config.yaml
cond_dim: 256
targets: ["face colour"]
cond_dropout: 0.1
fused_qkv: false
qk_norm: false
beta1: 0.9
cautious_weight_decay: true
lr_schedule: "wsd"
final_lr_fraction: 0.1
adamw_weight_decay_other_params: 0
Rows from block 3 of a small class-conditioned image flow-matching model, named by matrix and row number. Rows with one number belong to one neuron. Each number is 128 + 24 x the weight over its row's rms, rounded and kept within 0 to 255. All counts start at 0. Numbers have three digits each. After the name is the row's rms in percent of the matrix's.
After each neuron's rows are labels from the 100 images, of 14848 (inputs lightly noised), where the neuron reaches its largest size: "peak on" is the class under the peak. Only what is clearly more common there than usual is listed. The data: cartoon faces. In brackets: how many of the 100.
# gate: MLP gate (model.blocks.3.mlp.gate.weight, 848x320), inputs 160-239
# fc1: MLP up (model.blocks.3.mlp.fc1.weight, 848x320), inputs 160-239
# fc2: MLP down (model.blocks.3.mlp.fc2.weight, 320x848, transposed), outputs 160-239

gate.735 093:121172135144092064106099134092103127128144102139109091111139122124181147136126118112129098181104104148157142125128147145142141158167096137111104152159147172084131174107138138095113128145110118149139119121159112160116126085157155142121111148
fc1.735 097:124125147132108117139138127153101144149138084121140140146127119106133123132112140140122120126105116144067171116158135134139135114175173101153106112113138139133100128136170113180134131139142152124175123106146147173127134116127136156160170138
fc2.735 098:145122134080130096125077127142129113131111150124087110124158141124127109129110190116169145144115132121146125132114123124128141069122177123146152119136135147124124140135120124103132132116159161125124132118155158117173135140139087118144065143
peak on: skin (58)

gate.293 102:148154139127165082156133113138136140128098117126109096118178125105152141117120144169189090159112143115079134140094123160141153106122140125131119125097123106154169153133120114130120073114125197136126120132143101104123100140068133166108127145
fc1.293 094:108119162107108167086065150123125137171143104140116137137129157149124100076111142123092207067102118131189089101091144130129140139144146142131127157129090118142096079130128142156101143131115146123133120137124124120146119144167122123116100158
fc2.293 110:139100136116108141116134145109164093139151147121144125162137107096102150146144159119104097122107118091190119144121129186090142110116144127224144136142092130130158153123116107142113113135113138140159142135104086149144132136141150116145128097
peak on: glasses (69)

gate.591 105:153153128116132146102098107149147114148115117124124110122143161116090186108120080137119110168088137148123122158088144137143153157137144166161105098125145091154106136145145106131092155130115134093111116156137139139131138136091136127114148098
fc1.591 101:127124102114124157157119116076105122113109136147142144139128128125104119119110153124126140122113110123130088116113135099216106170108138128159105097142134158103169134148124084131102164160178097134143149122138190126180102110184097098159120170
fc2.591 107:088168131114133162138093178141162092138137140108129095138134115128142125123164111156108151112176149097155116125112135080120125127126110128151142137163088141108124109115130096148119108109127146125126144112144041118129120077088117130150060112
peak on: glasses (85)

gate.435 100:090114124100116134144133142106138102132156124096165159095145137111151118127124093165090112093134136114123126110120127163075082131125111094142135123135095122118133211120141101141124096121089156124105109109167147079111117112121147092136123165
fc1.435 099:125161131132144122144141122078106128081125088112145132137117166103122131115139133115113129158102136121116118142155161134091157121148078124138138143167113128132163165168109164119123086117128102118201109097116114111099149127108127140126127093
fc2.435 106:094175073153129094161140143177151169139092126109153160099104142109120151147118158055123101093122122114137115141116094153137118116138098090180106096147148136136153146133170103090119124128173117128100123159117140127138120118118127132117116124
peak on: hat (44); hair (28)

gate.77 088:106160140112098133138109140161083166144122087124121159079103130102113106121135092146143128165142107137097079135108110131158128131127119164125140137101111140112140167138116136143137162131141115145127116128104087118125103115142104154147115142
fc1.77 092:091114157143161120152086115133166164158117153137149160129123135148092107128131194109180127135122126128126148130129125146119123129136116098105124100106191122139109134125150124107113111126155126140122130123108156134155111144117156085136141118
fc2.77 092:091146104126085106160103178092224150120135082149147143136163074122112122123114085097124130131110119130123087128135136115171156133099121180106119127139140136132139125117151104162141082136128127126167124120097119156120129135137124139125143155
peak on: hat (96)

gate.8 090:091151170127111128209101150163130107128144120147136184111119122114140096128124109127117175131122117135112105175140108131098135127134109150129128123125135101181131111113129108037152144122091154105073155114127146129118109135116123112152134095
fc1.8 088:124137122144145105114112100105167132138101088078134115127124135126131121128132124132104123206154107075121109135147111114129168110140120175123136129131121094073118121135142152154153125131188134122167123096151107095145146150139125147167122134
fc2.8 092:130108110172140120123162144114157134132155119118132093147156103112136126127112128151150149104165146095095138107140140135109158148130138143136144141158159160126113149131108146071136118124109151132062105145110154140131126069152131182091091138
peak on: hair (42)

gate.553 092:134142137113096120142126101140124093179125105106109180146132123128120112158122128125136121133149146142140158122152119134126099147093103163126121141126118074147101143098131142123054129095145102146162146151117133103094131084136107113112135149
fc1.553 091:118144090143120118159199113136133074137122103104113168129144096116126138127124136153137121127121122132123180129142116114160119143102131189114147138145143110141117141124145130134131113088134111109134148152106129140120102100150132061148141097
fc2.553 101:125095143139120135181107132132117155177172140110145118133128108086155127104123120146122094125138122131147127100075104129128123090107136151144128105115142121162161090141100117135138105157143148114167120194126123128137141113144120146116099146
peak on: skin (67); eye (25)

gate.260 100:147141181111133140145119143134093118125137164113128154127108150139104153115173137117126101156070136120120139149148133141148096082132129128147087135120124105130137101138122142128108141125145137113131140124134136064090136185134142148098144124
fc1.260 095:143131133066157086105133111136133150117096160146112149105104096106172110105123109114127139132135147090166115074114159141127104100105117107062143114107137120102159141131116102145101149158103144144125143117136132064149108164105127128146118142
fc2.260 086:080165115075157126129131123130128100131153150111157103181112122129149101145123152115119103111113147088156100130146110124136098131119134127136126110129123176110077174120110155141122117154152141118127140116100152174137122074088110169165115133
peak on: hair (62)

gate.509 103:145152135094113151137132112125096076109121156100163151105119123131144091115103099131129115106118165140129096118127118148083162079092163122132168170098132099117127132109123162142130109156124125109137115125129156160122125140140138107142165083
fc1.509 102:153151132083111132101080109090098123153138091159105146103156126150120155153181057149113154123106105152156133150102119109116142157118101156152149153154126074130135085172167111142107127153078112101153137139122070135093146121113128133132107165
fc2.509 101:121109099123131102174112110108161133125154144118127135158123102138113095129133087127080117165089112154118158093140104133147169064120167087160124147132110121109149157113172120120141156111139152113094097113143148083114123132096108136110118114
peak on: glasses (39); eye (25)

gate.115 102:131150121114107105097119129164164117105157111116139152108128147144096067132116138098169153104125112159146109152129113191119126153128153148108111121106125132139100133111151124149159165106125148125144102089125119148129169127109130147129120137
fc1.115 097:139165162102118126119146176105158179142138107133130096096135147120122133162142133147141137130160080128140173153110143152165112117132144113136129091126111179138159112159112133129153183135116120148124096139131095133130155159094126153149100150
fc2.115 110:116150114148159152097148161168117153141158130110074113116138136149110115116106144112142101103118129120112127126111139185099156140150099168136141120146143095150148104110131124088104127131102159137110133133138184130148131155139109123135107154
peak on: glasses (52)

gate.703 102:127144109088125145118139142154124128169141135097108090127154133105161107121103133160050126179125166114138162124124120129074170184158178082141138151111120133129116140163152145151149083104136156133141129132156103105141174158109133104103144140
fc1.703 111:128157097085125132145140169139134128116116121095118075096159126117162153168098144115085164132141160130148111111118130153122156143120129113119137153120110148105091163160127097107114097095097149132115157123093165128117171137110128086141109134
fc2.703 099:139166117134142123120139147139110108140140141075151134218093123089117136130146158164154143134107071127130086122126134102136088134182138138135152111154101124130143109135101138111132102139099087151124138131127120119121105113141123148135072181
peak on: hair (46); clothes (25)

gate.295 105:084156172103126140142133112147143085093151126107108140162133093134132137134103139132077146108149121149118173119144152146132144111135138116153105118076118106131121140107141148124119142117120128147116125129145137142112121170100105119102073075
fc1.295 094:120140146143083135129112149199139104156138103122130148111135146110116148110096141117124120091135156148103136133132118103070112123107125155130129117139149118111128099146104100137119160139149142114136137136131117142136127139118139158194098134
fc2.295 106:081094151137138137140136155101125107135133112134104164115186124134103104160110142120115171119105160148128136145124137128149137122134189100139130132197121091172130120147108145114109160135177116142111122128170127185132147158184112142164126132
peak on: skin (94)

gate.251 095:156133127103154077097146188134127164113078081146111167163092126136096146106106169140086158105135106097137122143125117085141148141156137148150127127089153175132131143124136125128106086122090134119106129132148121163115114162111129135113113134
fc1.251 095:111150173121097116119119114157132118116111101120139164117112184135094103130129117127148102111088089176146128153126144126131125161153165141152154163094117137102122161137129159084124155159103114132103085144106148110134152133144135102183163118
fc2.251 099:144164127143126134151144122134167156184103108111129135142174164134151091117145093174120161150104112136108122144134137154149149142127150107141129135122153146135124119124159121148163109162159100141132124120076165130179123159117077113143152114
peak on: clothes (35)

gate.192 091:106083120131167097137135119134126161128124120102119075109132128126108106124153125132149138114120141117106164140124113128105134084136163092130134140089129142122147143111129141121141154132092110141086128140123195112100105183110211091087111121
fc1.192 096:069146137108094105126150114150078162160109126136115131136131132115169121138174126088114167128086113119111122115151146156096124116127146089096117145114154078127157137146139155096162156140147129138116127116121056158143108099114132118144137119
fc2.192 098:122133113091155126147133060116130136130121110121127160118121118156147110124118040116135123117108143126111139118106146150123137169144118096167148144156060155144146098112118103130150159117146095136105147117110098102125138119187113133095124062
peak on: hair (34); hat (25)

gate.221 102:165147086133147127106176147086126150151126142161139104126147139158128076127105150086094142144116147154092152112102127148115128155100121149159127153143143123090131172099162160102113150097136122138147129123121133144159133084155121141114141121
fc1.221 103:123164133119139141122150133111121127116064131157140076114101128127108114136110136141161104123105137110106132129111124115191112157135168173122107128079136153110122117115150165115149136106072140163149136144142089079148118089058129107098145108
fc2.221 102:122063117088150148177157133150116159137161137144123161138159120134105105096121140121102121107145125138122184135160109114098135163125122076125121131151112166113124150125079175100180157152128083141105143120155100110114156097121150119160124121
peak on: skin (53)

gate.96 095:150177098137120125128150135146111092112088101116141105105131113103141077102138137120133127141130119147133130134126123116114138092117110098124110127152068135148181045156169077129136113133115137155128108126082122084099145177113145160142147143
fc1.96 099:116096095132081115118173083088123105099151126113140078143151131083121120143134142186145144125129141126137135113103123108130109114110127143133118135110140120095097156155129102120143122109130106122142149113148135177137099081124130123156129131
fc2.96 095:093143113100126069120133075180113056140117129121191135121111123113093152165174101133155114127135101082165117116126119151112117167135177143099132109155126113137105094119143068114102145140114133131132119122127137116137114145144137111128135140
peak on: hair (46)

gate.503 097:101146099113123139092115104114115134131141119119115159098102138123131088143122096128122118117122149130138122141121143102152116143130118129140122114152128128142136141101134137111137139117176127126148136155100152148118124131111089135151085107
fc1.503 089:123147146121098148091123143118116112107139098144163167153109134134143128152111106159111092106111135132129148104105137132139095128137124111134160122134121132115120181125144094112151124126134140103143120122115158154115130148123073132153115109
fc2.503 090:156130161131140126116122119133139135130138137143126123117122101140120142159126142137150136170103104134152138110132126117085117152129150145117130124077142125138133122135097150111120162123162130140118136123137117156124135140106174123150134109
peak on: clothes (100)

gate.556 113:124148156143123120128083117139108105117144090127144129123106147124153140126112162117147128145123121094140142118155084140137152075139140161143143174163098140115160154164129169116103149098121106088129143121150146148146119109131103123160094159
fc1.556 107:114118174145142148151148102140155085073115122109120092092121126142167135138128125146114140080186115164114120131086175138133108168094148122080127112136128098132081162128101122105154102144106119150089133155131146138114125147137142120099145088
fc2.556 102:082143103100088118122151100128113152110125174105177122095130138151151103123130166114096130100114153090134103129133136116087115148126126135126105157173086113086113091113118120132121131101143127145077122126137136087130145155154127143188139053
peak on: hat (39); hair (32)

gate.269 103:070108140121108125129102187163083129167115143102123178099152127120128126132126102114143125149135125112179119106113125169154142118127147090140163128119121150199097112099117129160122115099135138116095102155110110139142105124113161146140199107
fc1.269 099:119108140129147129123122162134128132159119128146094138088134111133112133136106112117127146101158096116157150158071123147132114129122160120125151106130109149136105115111150091137124136127134098114126135171128080155151095148099168114108144148
fc2.269 092:104075128133139124116155167160132140091159080108146132093114140159128119138134141108109096128072122112127137102142130166122127124147156109096160116161145112113134129118128163105136111138084145150110124122117162137147130092163148112141121128
peak on: glasses (65); skin (35)

gate.43 101:153117148115119153105137118112146119106153151074122115094140143107064180114079097144114125133186194190134088121163115114131187137078141143087117128164126088124140096074150163159120148167147130140143102112146105121101120162157127081093168117
fc1.43 109:121112117165158129119130077115117127122176139077133168137119115092038136107161139141116134138137181162121136127168095100114137124094136131148116140145119119141146117118134107139120119195109168152138083105095147133108129125153157149118133096
fc2.43 092:091141115116110131151087137103091129174140149110161154119104102154130120141147150174123134105149151146102211134112120148159149120163135114147159117120156098095174126116128123163149120112121079136141124138100118113137132115141152089094101118
peak on: skin (89)

gate.244 092:109144119135152096145138130114150159153146131118125090127125109125150127139128130147143141131090118127106165105127126152056144120127108113173156120128121132140144143158140148082080147126127103123133139122128177117111118168139164130143134121
fc1.244 092:096139145166115142158146124154159173085129142114132153146116106138150151142154187113169105132126114143079160150150131112115143129135135136123116118134144130100165125143131052117122134131103161136104114128158116068125114148107136113167119104
fc2.244 105:150080149147161113099129086120176130121118132124119128145133095132145100123059087114095140129101146105140096111132127155154155153108102106126122134176086162148147132125135128168147161115155112130132127128119168107135124124143098123103121109
peak on: hair (53)

gate.372 095:135104105116141105127113161121184104167099126129114146163126109132129043156161117124141142138077111125143107133127123111129120161148141088144114124143168134160134140120111136104147091119134153151155116120144137156138109161122083133154128068
fc1.372 095:136138118086108102188159150083085111104108122139127138150115152124085161101151134131069146129144096110076164109157139116112124132170114062137135135131145135119147076141160100139080092155144112144105102093136132157109104151143147101086093146
fc2.372 097:119129102107122100109155145101160141159142161113168128103120133135157140160092070109144133167116112153138130131132141158145161129115146059172115132116104134120137119098125114123133095137120145134113123119131120098130132085162145083132142133
peak on: glasses (58)